{
  "model": "image classifier",
  "dataset": "rendered solids tumbling over patterned floors",
  "train_examples": 97500,
  "image_size": 24,
  "crop_scale_min": 1,
  "horizontal_flip": false,
  "translate": 0.12,
  "cutout": 0.25,
  "targets": ["its colour"],
  "num_classes": 12,
  "arch": "vgg",
  "norm": "batchnorm",
  "hidden_act": "leaky_relu",
  "depths": [5, 5, 5],
  "kernel_size": 3,
  "stem": "deep",
  "widths": [96, 144, 208],
  "downsampling": "stride",
  "loss": "binary_cross_entropy",
  "init": "torch_default",
  "optimizer": "adamw",
  "learning_rate": 0.0034,
  "beta1": 0.9,
  "beta2": 0.95,
  "eps": 1e-10,
  "max_steps": 39600,
  "batch_size": 64,
  "epochs": 26.0,
  "lr_schedule": "wsd_sqrt",
  "decay_fraction": 0.4,
  "final_lr_fraction": 0.1,
  "warmup_steps": 790,
  "weight_decay": 0.03
}
Rows from block 8 of a small image classifier, named by matrix and row number. Each number is 128 + 32 x the weight over its row's rms, rounded and kept within 0 to 255. All counts start at 0.
After each channel's rows are labels from the 100 images, of 14976, where the channel reaches its highest value: "responds to" is what is common among them. Only what is clearly more common there than usual is listed. The data: rendered solids tumbling over patterned floors. In brackets: how many of the 100.
# conv: 3x3 conv (model.blocks.8.conv.weight, 144x144x3x3, each kernel summed), inputs 0-143

conv.136 [179 203 113 109 159 139 150 103 130 122  73  86 105 124 135 165  98 156 132 110 158 123  83 135  81 117 160  94 102 129 168 123  96 154 140  91  82 173 116 115 174 132 112 140  94 125 107  80  99  69 154 104 120 114 126 131  75  77 138 110 140 121 127 129 146 157 101 145 128  72 104 134 175 198 102 154 176 128  98 132  99 173  85 107 126 164 116 159 142  78 131 156 122 134 116  86 170 157 101 131 135 144 115 153 114 127 133 156  69 144 168 158 104 150 144 119 208  95 145 108 203 138 143 145 124 122 131  62 146 101  98 154 109  36 132  97  97 127 142 113  27 138 154  63]
responds to: yellow object (95); its colour: yellow (86)

conv.67 [210 229 109 146 113 157 137 106 146 144 110 145 132 130 134 204 172 134 145 131 126 103 112 150 102 136 117 123 142 147 130 140 108 143 144 112 108 167 130 105  35 133 127 141  90 117 146 152 119 133 109 121 145 126  96 151 126 122 137 110 124 111  85 149 135 172 128 157 147 109 140 129 223 145 144 196 173 133 139 155 134 225 118 127 133 133 105 113 124 124 113 126 145 174 132 153 110 144 125 162  88 138  89 123 107 120 146 136 113 159 109 139 115 131 139 110 231 115 158 153 225 128 126 136 121 115 139  91 183 129 127 223 134 111 152 114  97  76 127 136 108 114  19 111]
responds to: red object (42); purple object (41); its colour: red (37); its colour: purple (31)

conv.91 [ 55  69 128 123 168 128 106 156 153 104 172 128 160 112 124 103 108 133 142  88 122 173 160 132 145 150 124 139 171 140 109 116 153 146 207 128 174 153 145 181 171 148 148 120 148 161 160 105 107 122 138 135 125 122 179 119 177 145 157 150 163 141 128  98 148 140 166 118 117 187 181 112  86 195 126 112  71 168 138 176 170 109 129 158 174 112 152 138 180 193 134 144 121 165 112 123 158 187 149 123 148 149 104 170 158 107  74 120 192 140 148 173 155 161 133 156 136 167 138 102  95 113 101 139 164 135 155 151 132 141 143  72 174 173 205 174 130 170 152 130 151 204 158 170]
responds to: dodecahedron (32)

conv.9 [160 164 132  92 123 123 146 112 137 126 128  50 114 124 130 157 109 165 121 176 124 111 117 117 135 117 126 111 136 137 134  98  97 127 168 113 155 150 122 115  83 122 108 204  90  72  95 123 129  54 132 103 145 148 116 132 139 161 132  92 158 130 121 159  67 171 123 153  84  41 135 128 163  93 138 126 209 125  84  90 110 142 128 121 135 162  81  80 102 117 114 146 131 115 102  93 134 141 115 118 143 144 121 129 149 121 230 162 130  75 102 135 119 158 118 106 171 108 118 168 180 148 149 159 113 132 123  99 167  83 108 186 116  49 134 104 156  87 144  93  25  99  93  68]
responds to: brown object (70); its colour: brown (65); its colour: yellow (29)

conv.127 [167 166 134  64 192 153 124  88 121 146 113 113 129 135 128 130  83 154 108  92 149  94  97  90 120 104 174 114  89 130 131  72  88  86 128 112  79 136 115  98 113 106 108  97 111 100 126  48 141  86 100 130  97  73 144 126 123 127 102 109 121 139 119 105 104  55 157 162  92 155 123 126 138 174  91  98 134 101 141 137 108 155 126  73 156 105  96  95 131 153 168 144  79 111 120 116 135 115  71  98  82 118 111 138 118 108  76 149 177 100 134  95 105 122 120 116 152  60 136  98 170 143  67 119 101  83 156  70  52 138  69 122 137  68 122 180  62  67 130 124  84 168 104 148]
responds to: white object (62); its colour: white (59)

conv.6 [148 130 102 110  87 148 138  70 120 100 129  94 109  95 123 134 116 120 122 135 120 102  72 106 126 143 124 128 147 123 149 125  99  99 115  95  73 124  86 109 107 168 131 134 124  85  67  42 121 136 132  91 163 140 147 157 172 142 126 141 109 107 134 157 101  86  98 158 117  45 167  91 175 147 152 153 166  99 122 137 101 170 136 112 106 137 104 116 126 104 107 102 152 123 122 142 106 194 136 137 123 111  95 112 118 124 150 109 145 160 136 177 117 187 110 117 149  92 102 167 184 123 140 175  97 110 136  90  72 138 105 163 112   0 106 150  95  86 127  87  34  91  76  96]
responds to: teal object (39); its colour: teal (32); dodecahedron (26); its colour: blue (26)

conv.37 [213 227 121 123 149 171 153 109 148 152 132 163 139 129 147 210 168 137 129 121 158 129 139 119 129 136 146 123 142 143 141 127 102 139 165 114 147 175 135 117 108 129 148 159  98 107 169 177 122 136 149 125 148 129 142 165 154 146 146 137 137 133 132 160 152 177 141 145 165 121 145 138 226 172 155 206 165 162 148 139 137 221 122 125 130 137 120 156 134 140 152 135 122 181 137 192 144 147 114 153 139 138 107 146 118 135 162 138 150 149 125 146 158 141 163 149 182 140 148 140 203 163 143 148 144 161 168  74 190 155 136 203 137 106 204 146 137  60 158 145  76 158  92 139]
responds to: orange object (52); its colour: orange (47); its colour: red (29)

conv.110 [190 182  91 118 100 151 119  99 127 159 106  96 149 143  97 171 107  88  72 163 141  72 133 121 107  89 105  90 153 137 127 123  93 109 112 111 105 129 127  86  41 162 103 144 100  37 105 159  79 146 118 128 171 130 141 122 119 148 123 114 120 146 127 152 134  85 133 120 152  99 128 166 193 134 149 181 172 104 101 145 138 189 121 134 107 119  62  87 134  98 145 110 113 124 167 104 131 126 148 148  89 125 114 139  99 113 154 147 100 123  79 140 117 165 123 110 125 127 180 150 176 171 143 140 107 114 126 100 144 125 125 206 111  60 132  93  96  14  95 143  87 121  47 112]
responds to: purple object (67); its colour: purple (64); blue object (44); its colour: blue (35)

conv.61 [161 180 128  94 141 147 137  70 136 106 133  87  91 105 143 170  85 132 102  79 166  69  93  99  89 121 132  75  74 127 161  88  23 113 127 101 107 129 118 114  71 120 117 109  75  74  61 125 114 124 122 131 114 168 182 121 136 106 109 136 107 133 129 136 139  67 123 133 148  70 103  94 164 148 102 157 167 112 111 113  94 158 116  85 138 118  81  99 115  67 157 145 125 157 155  85 117 144  81 108 112 125 127 153 119 127 140 142 104  93 115 149 137 186 145 132 115 115 161 143 163 171 141 101 151 124 121 109  99 135  86 157  98  65 121  85  90  58  90 121  62 118  59  80]
responds to: yellow object (58); its colour: yellow (53)

conv.48 [190 187 126 109 120 117 205  92 133 160  73 126 105 131 109 150 113 135 137 120 140 132  99 121 125  99 145  97 132 135  76  84 123 135 149  64  54 144 105 116 120 112 160  85 107  75  89  74  91 117 155 122 138 148 100 129  98 165 118 146 111 123 127  94  86 106 106 121 116  80 122 133 155 129 136 141 173 134 130 140 111 194  62 106 138 107  61 103 133  93 115 122 139 146 178 118 120 138  91 135 126 161 124 125  63 165  61 100 132 130 135 109 135 200 118 114 139 113 138 158 133 198 120  85  93  95 165  60  76 144 101 134 124  77  99 157 117  30 125 146  65 147  77 129]
responds to: blue object (45); purple object (39); its colour: blue (37); its colour: red (32)

conv.126 [177 160 137  61 137  88 121  68 126 139 102  99  99 112  98 137  74 115  91 124  91  70 118  85  99 112 125  82 119 135 141  90 105  90 121 101  66 143 109 112  97  83 132 136 127  75 101  74 136 110 140 137 133 149 107  98 130 156 104 118 120 121 113 110  28  72 106 124  71 100 138 133 144 107 109 171 153 122 131  92 116 182 121 110 118 155  88  91  42 107 113 127  43 129 127  98 109 100 118 116 164 125 119 149  51 128 148 101  93  95  69 123 165 160 105 113  85 142 125 115 132 131 106 100 142 167 133 122 112 124 124 171  46  84 121 101 161  48 106 112 107 148  98 107]
responds to: purple object (43); its colour: purple (38); its colour: red (27)

conv.90 [183 177 105  79 113 125 123 134 130 174 110 183 135 113 111 161 141 197 128 156 123 112 138 134  90 128 144  77 152 175 152 129 115 137 154  87 116 136 140 106  26 114 135 129 103 101  84 134 127 139 122 112 158 136 136 162 115 135 149  89 108 142  84 181 131 117 120 197 141  85 151 125 163 152 161 155 150 122 152 102 120 164 132 117 167 133 101 117 109 157 159 116 116 152 132 170  97 129  88 136 141 144  62 139 143 133 159 134  69  72  88 145 141 166 142 118 132 114 178 172 168 160 146 108 128 101 161  97 104 117  96 180 151  89 138 124 150 120 105  30  69  96  19  57]
responds to: orange object (51); its colour: orange (44); pink object (42); its colour: pink (33)

conv.25 [181 169 126 118  45 146 116 112 133 170 142 126 156 155 126 171 109  77 127 125 131 159  86  96 102 126 131 120 129  94 120 105 133  78  84  92 113 112  85  97  72 149 152  94 127  86  95 188  87 135 108 119 177 161 130 132 162 156 139 154 114 123 160 147 165 120  89 133 175 100 140 143 189  69 161 203 151 126  83  91 144 132 110 129  85 149 112  92 155  71 118  78 123 159 176 155 110 111 121 141  96 111 109 137  74 122 118 129 119 125 148 145 133 148 137 151  85 130 166 173 172 197 159 148  93 136 117  76 148 100  99 173 116 109 130  88 123  63 115 115  58  80  56  78]
responds to: teal object (64); its colour: teal (52); its colour: black (28)

conv.97 [145 145  92 136 101 164 122 108 138 144 120 155  99  86 118 157  94 133 154  75 112  73 134 140  91 155  81 103 136  83 120 135 100  96 115 102 108  99  92 154 107 137 168 115  94  92  48 140 103 134 123  78 108 157 122 139 137 149 150 107 119 114  89 143  86  68  98 156  88  53 165 123 168 157 159 144 161 108  95 129 155 174 115 159 154 124 101 129 121 150  93  93 160 158 159 117 110 135 146 144 129 109 102 129 182 107 135 103 107 177  89 172 139 154 105  78 112 108 117 187 155 147 130 124 131 119 122  80  68 138 114 160  91  41 139  75  96 107 106  50  29  88  90  72]
responds to: yellow object (72); its colour: yellow (64)

conv.139 [139 159 137  64 154 102 137 113  88 124  83 106 107 100 119 158  48 116 114  98 132 129 128 104 115 124  86 104 112 104 130  94  90 134 137 126 140 146 135 138 130 127 141 165  84  90  95 110 153  58 153  94  68 137 100 145  99 107 158  65 118 115 128 150  72 133 110 116  89  59  91 130 186 111 162 136 180 113  89  66 113 181 112 169 101 111  83 133 140 129  96 117  95 154 107 117 116 104 124 116 111 101 124 117 122 126 174 137 103  81 114 142 155 118  92 110 152 140 128 141 158 127 157 104 129 170 129 112 135  91 107 174  88  49 168  78  95 104 109  63   7 141 122  53]
responds to: yellow object (93); its colour: yellow (90); cube (25)

conv.30 [132 240 127 143 118 145 146 109 116 133 117 154  90 116 142 194 134 115 149 109 157 117  98 110 124 105 120  88 100 105 112 114 110 147 113  58 156  99 119  80 133  68 142 130  71 138 134 226 103 101 120 115 138 129 100 119 147  88  64  96 166  69 123 126 152 172 161 101 175 144 117  95 167 185 123 188 136 167 125 160 132 198 128 106 125 126 114 111 136 100 111 142 104 142 116 189 134 115 148 130  80 139  71 123  89 152 123 110 106 133 124 107 118 144 143 110 165  85 159 103 159 109  89 162  98 161 111  39 123 185 102 162 133 141 182  72  76 119 168 145 102 121 101  97]
responds to: black object (54); brown object (50); its colour: black (50); its colour: brown (43)

conv.69 [173 199 122 142 136 139 134 129 131 143 115 174 139 116 147 176 213 159 150 126 150 154 154 157 130 149 123 162 137 150 130 139 123 157 176 125 160 178 140 143 152 139 137 148 106 138 172 204 130 137 145 115 125 134 122 143 103 140 151 150 132 132 134 125 165 223 155 161 159 146 152 145 170 183 145 177 147 147 174 159 163 211 116 161 128 164 126 148 150 165 135 122 137 192 138 208 170 117 101 160 127 137 110 114 145 135 127 148 158 147 136 132 150 132 159 159 246 140 157 133 174 137 117 128 137 147 161  86 207 157 114 154 145 137 216 159 122 115 149 171 122 184 141 136]
responds to: pink object (66); its colour: pink (50)

conv.43 [167 180 122 129  70  77 145 133 112 104  68 164  84 122 121  92 190 135 116 157 109 105 123 114  84 159 107  79 145 118 107 108 118 152  83  82  67 116 181 122 115 106 121 159 100 113 107 114 112 137 150 111 122 123  63 105  59 105 120 109 116 117 124 159 160 129 103  66 146 140  69 144 128 150 148 119 146 115 162  97 110 191 110 123 135 114  63 100 113 124  54 135 140 136 109 199 138 110 138 174 124 149 106 119 108 137 158  89  52 127 112 119 149 137 156 134 161 107 153 103 138  99 110 140 120 119 138  81 145 156  45 158 189  79 162 104 118 112 134  28  95 138  81  92]
responds to: teal object (92); its colour: teal (92)

conv.24 [138 183 123 106 135 125 102 169 149 114  81 122 148  85 109 124 223 131 149 119 127 172 202 121 132 138 116 128 172 157  97  58 157 116 156 114 119 156 125 129 189 145 129 121 127 113 188 112 105 131 141 102  98  98  99 120  75 132 146 125 128 145 127 122  86 201 177 119  91 110 128 144 133 195 146 122 150 109 160 172 169 203 102 167 108 141 126 171 144 173 107 134 124 138 120 161 199 126 174 126 118 154  92 103 115 143  91  92 127 183 136 115 167 138 126 164 219 148 107  97 139 128 128 118 102 155 138  97 177 164 133 141 129 122 195 186 111 110 122 190 135 198 172 145]
responds to: blue object (59); purple object (48); its colour: purple (32); its colour: blue (30)

conv.132 [163 191 114  77 163 120  98 121 107 100 146  73 128 172 124 122 133 149  80  90 106 123 141  89 142  79 131 107  71 120 137 127  97 141 214 115 111 118 119 105 111  84  90  80 114  69 106  79  95  69 104 116 132 129 175 123 145 138 131 104 140 132 143  89  89 149 127 160  90  71 137 113 137 145  81 120  80 128 121 127 130 164 104 106 119 117 104 128 142  60 111  77  93 111  97 132 129 139  41  99 131 140 127 120 112 124  65 142 134  80 144 124 142 131 115 115 222 117 115 142 213 123 120 132  96 109 117  86 110  67  91 123 120  69 153 114 127  43 152 150  87 155  89 153]
responds to: grey object (50); its colour: grey (40)

conv.29 [162 168 126  62 143 146 122  48 113  95 141 118 106 136 141 184  63 117 119 126 145  62 111  74  89  93 141  91 117 132 147 115  76  70 106  95 120 126 105  78  42 104 128 132  93  50  75 153 142  86 136 155 137 132 121 139 153 115  90 124  92 136 136 146 106  73 115 111 120  99 129 124 146 132 146 161  96 122 117 119 100 164 127 112 127 120  64  31  76 110 132 122  49 108 154 131 104 126 131 124 180 120 110 171 104 129 138 126 103 107  83 116 138 133 120 123  96 145 151 117 122 134 141 111 161 152 121  99  99 138 115 163  71 131 119 121 185  45 125 103  97 143  45  96]
responds to: orange object (53); its colour: orange (46); its colour: red (27); its colour: brown (25)

conv.107 [184 147 125 121 110 159 132 133 115 134 134 111 125 118 118 100 115 142 136 149 126 113 117 138  88 109 116  76 133 117 142  95 102 125 165  66 109 146 156  79  53 142 136 156  70  81 112 118 107  94 151  84 117 168 139 146 142 142 145  40 177 121 123 150 135 140 129 140 134  89 129 103 176 165 173 147 156 142  86  81 110 206  96 128 148  98  89  93 144 131 103 128 151 129 107 167 153 154 112 117 128 145 113 133 146 130 171 175 111  82 123 134 146 158 146 114 167 109 124 171 217 155 147 137 168 129 141  55 161 129  94 186 183  93 161  97 134  54 147 123  27 160  57 109]
responds to: pink object (47); purple object (41); its colour: pink (40); its colour: purple (30)

conv.130 [141 174 116  48  90 120 142  54 110 115 123 117 104 135 127 161  54  90 104 112 108 102 112  60 101  97 150  98 108 135 122 130  71  86 105 101 117 142  98 106  56 112 118  98  82  73  58 123 137 103 136 132 114 152 123 136 137 113 107 129  72 151 153 106 101  65  80 126 113  47 142  94 140 127 143 154  89 145  82 119 133 183 119 127 110 130  87  76 117 124 100 117  58  89 137 114  94 152 135  90 145 133 119 163 122 131 105  93 118  84 104 112 111 123 104 104  92 140 108 115 114 136 133 122 168 140 137 109  91 131 132 153 101  92 117 122 158  67 117  78  37 132  60  61]
responds to: brown object (53); its colour: brown (45); its colour: orange (29)

conv.73 [197 214 120 168 102 186 134 151 149 129 154 139 160 110 120 183 174 124 119 109 175 131 150 144 111 151 121 112 160 123 126 151 125 157 176  99 139 163 137 101  21 166  94 170  91 114 128 140 124 140 117 125 159 125 127 173 156 124 143 126 155 138 130 143 150 204 153 125 168 119 141 113 204 138 155 173 151 165 144 177 137 207 136 126 109 136  98 111 149 149 141 148 163 149 149 168 158 139 125 129  94 145 101 137 152 125 130 137 143 141 108 169 122 120 147 153 199 141 164 133 202 128 147 153 124 115 151  96 201 156 157 167 133 145 183 138 113  67 113 175 106 147  34 142]
responds to: brown object (55); its colour: brown (51)

conv.77 [161 191 125  47 133 110 127  53 113 120 114 111  83 118 136 170 107 113 101 105 148 114 103  63 113  88 175 118 125 113 124  95  81  93 107 102 124 128  93 110 142 141 124 111 116  90  87 108 124  82 114 131 126 133 132 127 119 138  85 161  71 151 175  84 127  63 147 127 118  47 139  91 161 135 141 169 113 127 110 102 110 182 116 108 109 134  76 127 132 112  91 115  72  65 133 133 116 113 171  80 129  81 122 147 101  82  96 121 130  99 143  86 141 143 102 113  90  89  87  99 137 156 131 103 182 142 134  67  91 159 129 123 107  53 119 135 128  79  93  97  28 172 145  92]
responds to: orange object (53); its colour: orange (47); brown object (46); its colour: brown (37)

conv.81 [142 163  78 105 114 141 159  97 108 131  56 105  97  89 118 138  96 135 142  74 140  98 111 135  70  95  94 106 111  92 139 114 104 136  98 106  96 127 119 129 137 120 136 115 107  80  85  58  93  99 163  85  83 133  98 136  74 120 129  56 119  75 131 128 106  69  98 142 102  52 123  95 167 156 151 135 174 154  95 105 112 188  93 113  96 152  73 130 122  95  98  95 112 146 117 129 155 111  99 104 139 122  88 122 124 137 136 100  96 113 115 124  91 130 112 106 117 105 125 128 165 148 122 125  99 127 145  70  80 130  95 158  67  54 136  47 100  90 118  76  40 134 112  66]
responds to: yellow object (82); its colour: yellow (78)

conv.106 [210 245 123 122 127 177 167  88 136 151 134 162 120 118 140 235 154 145 137 126 152 134 156 116 120 130 151 119 129 143 154 135  83 134 148 112 157 180 128  97  87 150 134 148  89 119 161 210 141 119 140 112 135 126 148 157 149 143 101 140 117 133 146 148 172 146 157 133 183 127 146 140 199 171 156 228 133 160 131 150 130 197 128 118 141 142 112 125 145 142 133 125 106 149 151 185 153 134 111 155 119 122  86 153 129 136 150 133 139 141 150 135 146 143 167 151 148 111 144 130 206 171 123 144 134 154 157  62 152 152 136 181 127 116 188 143 124  58 144 141  59 155  88 126]
responds to: black object (61); its colour: black (53); its colour: red (27)

conv.109 [170 162  91  85  67 129 128 128 129 177  83 120 149  98 116 144  94  95  97 133 123 111 108  64  87 134 135  82 117 105 112 116  88 110  87  88 113 114 105  90  35 138 126 108  68  64  76 149  94 135 127  94 143 149 118 104 115 143 138 123 115 128 131 132 140 127  66 133 163  56 136 138 146  85 139 183 142 142  75  53 131 135 129 130 114 127  77 100 117 109 119 117  94 118 143 138 109 115 104 132 130 146 109 126 105 140 133 137 109  59  96 131 121 146 131 127  91 129 122 137 175 166 129 137 124  92 125  98 152  87 122 156 116  78 142  85 145  69 127  42  50  92  30  70]
responds to: teal object (51); its colour: teal (48); green object (47); its colour: green (37)

conv.17 [146 182 132  74 120 160 140  35 119 108 140 118 106 134 159 194  84 107 115 127 160  87 117  69  85  90 154  87  96 121 161 115  78  70  85  92 122 137  90  77  37 128 129 123  88  59  92 171 134 104 142 152 122 142 128 141 137 102  75 131  78 138 133 114 151  78 110 111 161 115 127 115 143 138 133 181  65 142  97 124 130 155 118 115 122 141  70  48 121 104 139 108  56 100 164 130 116 144 128 119 131 137 106 183 103 143 112 105 106  97 134 126 130 134 137 144  80 140 136 105 115 141 125 117 152 137 146  93 115 133 124 149  87 146 129 101 139  37 114 100 109 141  42  87]
responds to: brown object (54); its colour: brown (44); its colour: orange (28)

conv.117 [193 187 113 102 144 135  97 143 103 183 139 107 115 111 114 163 107 136 139 138 119  86 100 103 108 137 161  72 147 132 165 117 113 122 207  94  78 131 131  89  50 120 147 113 141  54 134 100 150 101 118 107 129 117 129 107 180 172 129 128 120 118 114 119  77 161 145 132 101  79 140 111 203 120  81 165 148 113 143  96 125 152 102  90 116 136 120 114 131 103 104 106 121 128 105 135 170 133  93 153 132 121  98 130  74 120 110 107 141 117 116 124 100 115  94  74 173 100 116 105 171 147 110  98 135  66  91  74 135 129  71 160 114  53  76 114 122  40 145 101  34 138  78  87]
responds to: pink object (56); its colour: pink (50); teal object (47); its colour: teal (25)

conv.121 [107 108 129  97 133  51 117 136  90 153 123 118 138 164 121  95 132 104 153 180  91 104  76 146 152 122 152 133 107 150 134 142 140 162 130 113  94 148 171 115 113  85 172 135 133  84 151 125 110 110 136 124 155 142 123  90 139 152 130 126 139 111 106  91 100 162 122 157 112 146 122 157 128  50 122 133 128 113 133  30 139  21  64 116 111 175 100 102 128 136  98 119 124 147 126 121 137 120 113 148 115 134 165 106  66 139 106 176 147  85 171 119 108 123 100 104  75  78 171 155  86 138  94 114 134  72 144  75 175  96  29  80 142  72  85  90 130  84 146  82  63 146 136 106]
responds to: teal object (66); its colour: teal (57); pink object (40); its colour: pink (28)

conv.92 [115 132 119 129 192 113 138 161 144 152 123 159 134 106 137 118 186 168 143 132 105 170 160 147 154 161 102 170 176 169  81 137 154 168 168 148 159 181 144 161 190 138 141 176 133 162 176 135 116 107 147 108  92 124 120 128 113 163 159 115 146 119 143 141  98 231 161 139  82 175 158 128 124 197 146 110 138 154 126 165 155 175 119 153 133 146 156 142 147 190 109 128 133 157  89 153 149 129 142 132 162 149 142 104 155 160 145 130 171 183 146 128 150 102 102 162 203 155 139 111 136 109 117 132 150 158 165 135 189 174 123 130 154 148 216 197 159 169 175 148 122 190 178 168]
responds to: dodecahedron (25)

conv.31 [178 142 158  89  71 127 120 144 119 120 136 126 119  95 154  85  86 109 101 140 151 142 101 112  85 129 127  90 123 119 119 119 112 107 138  66  82 123 136  74  54 157 133 121 121 102  84   5 113 101 141 101 153 124  96 204 131 112 145  60  90 147 133 174 131 123 153 113 127 100 130 128 210 113 139 129 157 143  91  89 125 222  77 106  82  97  97 103 115 119 128 102  94 139 105 133 140 134 121 111 118 138 104 148  69 134 139  88  93  99 128 140 162 105 120 144 174 151  95 138 201 133 167 153 118 120 127  86 101 106 106 166 155 118 134 152 115  63 116 131  79 149  54 108]
responds to: grey object (63); its colour: grey (61); white object (39); its colour: white (30)

conv.133 [220 180 124 130 106 167 119  94 123 170 124 132 131 141 108 195 136 140 163 147 111 107 106 144 104 121 141 118 149 147 135 130 103 125 139  86  94 143  96  98  77 120 157 140  98  86 102 116 115 140 125 122 184 160 120 138 155 157 118 111 146  96 113 137  94 139 124 169 105  93 158 124 225 109 154 178 213 124 126 137 149 202 127 136 145 142  86  95 123 110 131 114 135 167 170 124 107 135 131 168 113 117 102 130 111 117 168 152 134 145 121 143 129 180 131 111 163  95 160 195 224 150 106 142 129 140 110  68 142 115 104 231 113  74 109 101 132  60 108 108  72  94  74 103]
responds to: red object (76); its colour: red (72); dodecahedron (25)

conv.125 [178 221 119  75  75  96 150 128 111 125  68  98 123 114  97 144 170 101 136  95 120 152 135  78  95 131 100  86 107  91 122  49 123 112 143  86  88 125 133 113 143  85 120 126 102  89 150 132  64 109 166  85 100  86  88 107  88 101 148  70 108 115  92 122 106 183 108  68 107 102  82 155 162 139 109 122 164 162 143 115 129 172  91 149  93 147  91 144 165 162 116 117  78 130 131 122 167 100  95 170  76 138  75 104  81 140 115  99  71  87 136 120 130 137  89 121 178 131 122  93 146 143 125 134 106 125 128  70 185 110 123 148 114  94 166 102  67  73 110 120  95 139 133  97]
responds to: blue object (97); its colour: blue (88)

conv.122 [161 164 108 104  69 119 143  85 107 123 114  92 133 109 131 175  76  72  89 122 130 130  85  78  60 122 113 105 113  93 154  98 105  79  74 109 140 125  94 110  55 125 115  98  92 104  98 181  78 119 133 115 156 155 133 116 140 115 130 141  92 113 120 132 192  84  80 112 204 114 132 137 159  85 134 205 115 139  57  48 112 122 104 107  98 121 117  97  91  91 132  61 104 133 155 131 108  94 126 126 111 138 102 134 117 142 117 142 106  94 121 130 145 152 137 152  57 131 160 136 165 154 145 123 112  93 129  71 134 110  92 152 116 131 130 112 116  99 102  84  68 108  51  62]
responds to: green object (53); teal object (51); its colour: green (45); its colour: teal (42)

conv.105 [121 137  79 116 141 146 143 169 127 142  95  77  92  88 105 140 116 120 102 107 134 117 173 125 107 139  94 101 123 125 148 105 110 139 126 125  75 146 145 124 117 103 102 121  90  70 123  37  73 127 179 116  91 138 132 148  95 161 189  70 135 134  96 126  68 121 139 136  66 134 120 165 101 153 119  79 160 155 123 167 118 147  69 153  90 127  79 115 169 141 143 146 135  92 152  51 195 128 100 150 167 140 111 168 117 141 102 130 105 163 111 162  94 148 109 106 229 161 127 133 141 176 186  86 155  50 132 113 107  86 164 106 100 101  90 107 122  88 108 139 158 160  88 166]
responds to: blue object (53); its colour: blue (43)

conv.53 [189 206 118 166 165 162 140 150 126 161 134 180 153 144 145 188 193 135 140 143 133 142 150 144 131 138 153 120 169 135 127 148 115 159 196 123  73 182 140 146 123 144 125 147 110 136 157 146 130 173 150 151 147 130 140 184 148 157 157 152 130 133 118 115 127 186 151 149 135 119 153 137 199 170 165 169 158 155 169 180 139 227 120 154 128 138 131 162 148 153 132 114 160 176 150 177 176 147 153 168 131 143 112 139 137 153 118 149 136 179 144 134 151 153 113 145 251 147 141 142 209 154 129 126 154 119 157 105 161 143 161 171 150  92 147 158 119 103 130 152  66 167 111 153]
responds to: its colour: pink (26)

conv.76 [190 121 136  78  46 135 129 132 143 164 165 100 138 138 145 131  99 175  93 134 120 101 119 134 126  95 116  98 123 147 128 105 117 113 188  98 125 125 119  80  51 138 137 123 122  55 104  50 167 113 143 113 116 120 126 141 143 175  99  81  78 121 120 149  84 117 111 146  74  85 150  81 157  61 100 111 205 110 152  92 127 161 126 103 122 122 114 105 104 109 131 104  72 144 130  88 124 144  92  87 119 145  91 133  99 142 163 123 164  78  90  86 119 124 119 135 186 104  98 170 194 137 114 139 111  87 117 123  69 106  67 168  82 106  81 125 135  82 112  92 117  87  75  93]
responds to: pink object (54); its colour: pink (49); its colour: grey (31)

conv.57 [187 183 103 197  92 116 122 129 136 129  83 117 128 145 119 210 164 125 118 164 122 125 137 112 130  89 126 133 110 143 103  94 157  75  97 123 146 177  92 119  82 112  81 147  89 152 152 185 136  68 137 103 166  79  84 130 104 107  83 129 129 118 101 124 106 173 133  98 105 127  93 106 171  65 142 174 157 130  85 134 123 130 117 100 137  65 135 117 110  91 144 112 152 110 140 138 126 102 160 105  66 101  81 112 108 112 146 125  78 163 100 109  66  92  97  85 155  84 160  85 177 132  91 142  47 120 140 105 185  94  98 167  96 125 134  86 123 162 136 123  91  90  68  83]
responds to: brown object (72); its colour: brown (68)

conv.14 [146 151  92 117  68 112 151 121  84 123 113  75 145 129  95 136  77  88  97 143 106 126 116  99  92 116 102  88 114  98 152 123 134 113  80 138 112 132 112 121  36 124 102  89 130  71 106 132 109 129 108  91 135 147 160 100 123 141 130 138 120 120 154 106 166  99  71 132 171 107 124 116 145  80 138 182 111 131  97  22  84 115 101  95  91 118 113  85  97  70 136  48 129 119 116 123 131 111  95 104 106 126 128 105 130 131  96 151 129  65 106 124 109 152 149 154  83 121 119 140 161 160 121 104  87  87 122 107 152  85 117 137 133  91 132  82 124  85  95  38  71  89  40  66]
responds to: teal object (59); its colour: teal (52); green object (45); its colour: green (40)

conv.96 [172 181 118 113 107 149 128  92 159 126 124  36 137 153 123 195 111 126  97 164 139 111 114  77 109  96 129  88 157 121 172 111  90 104 139 111 143 158  86  92  45 141  87 173 113  62  82 150 127  77 120 119 127 117 156 117 135 142  99 134 121 141 131 144 122 148 106 139 132  53 123  95 157 101 131 183 151 118  71 123  79 121 133  96 131 142  96  73 124 117 135 132 137  95 131  73 122 146 161  75 130 149 115 146 158 128 178 145 119 104 116 136  73 143  93 120 118 123 120 117 172 145 141 148  90  74 127  98 156  80 138 160  67  43 113 112 151  68 127  98  61  83  78  74]
responds to: brown object (70); its colour: brown (64); its colour: black (27)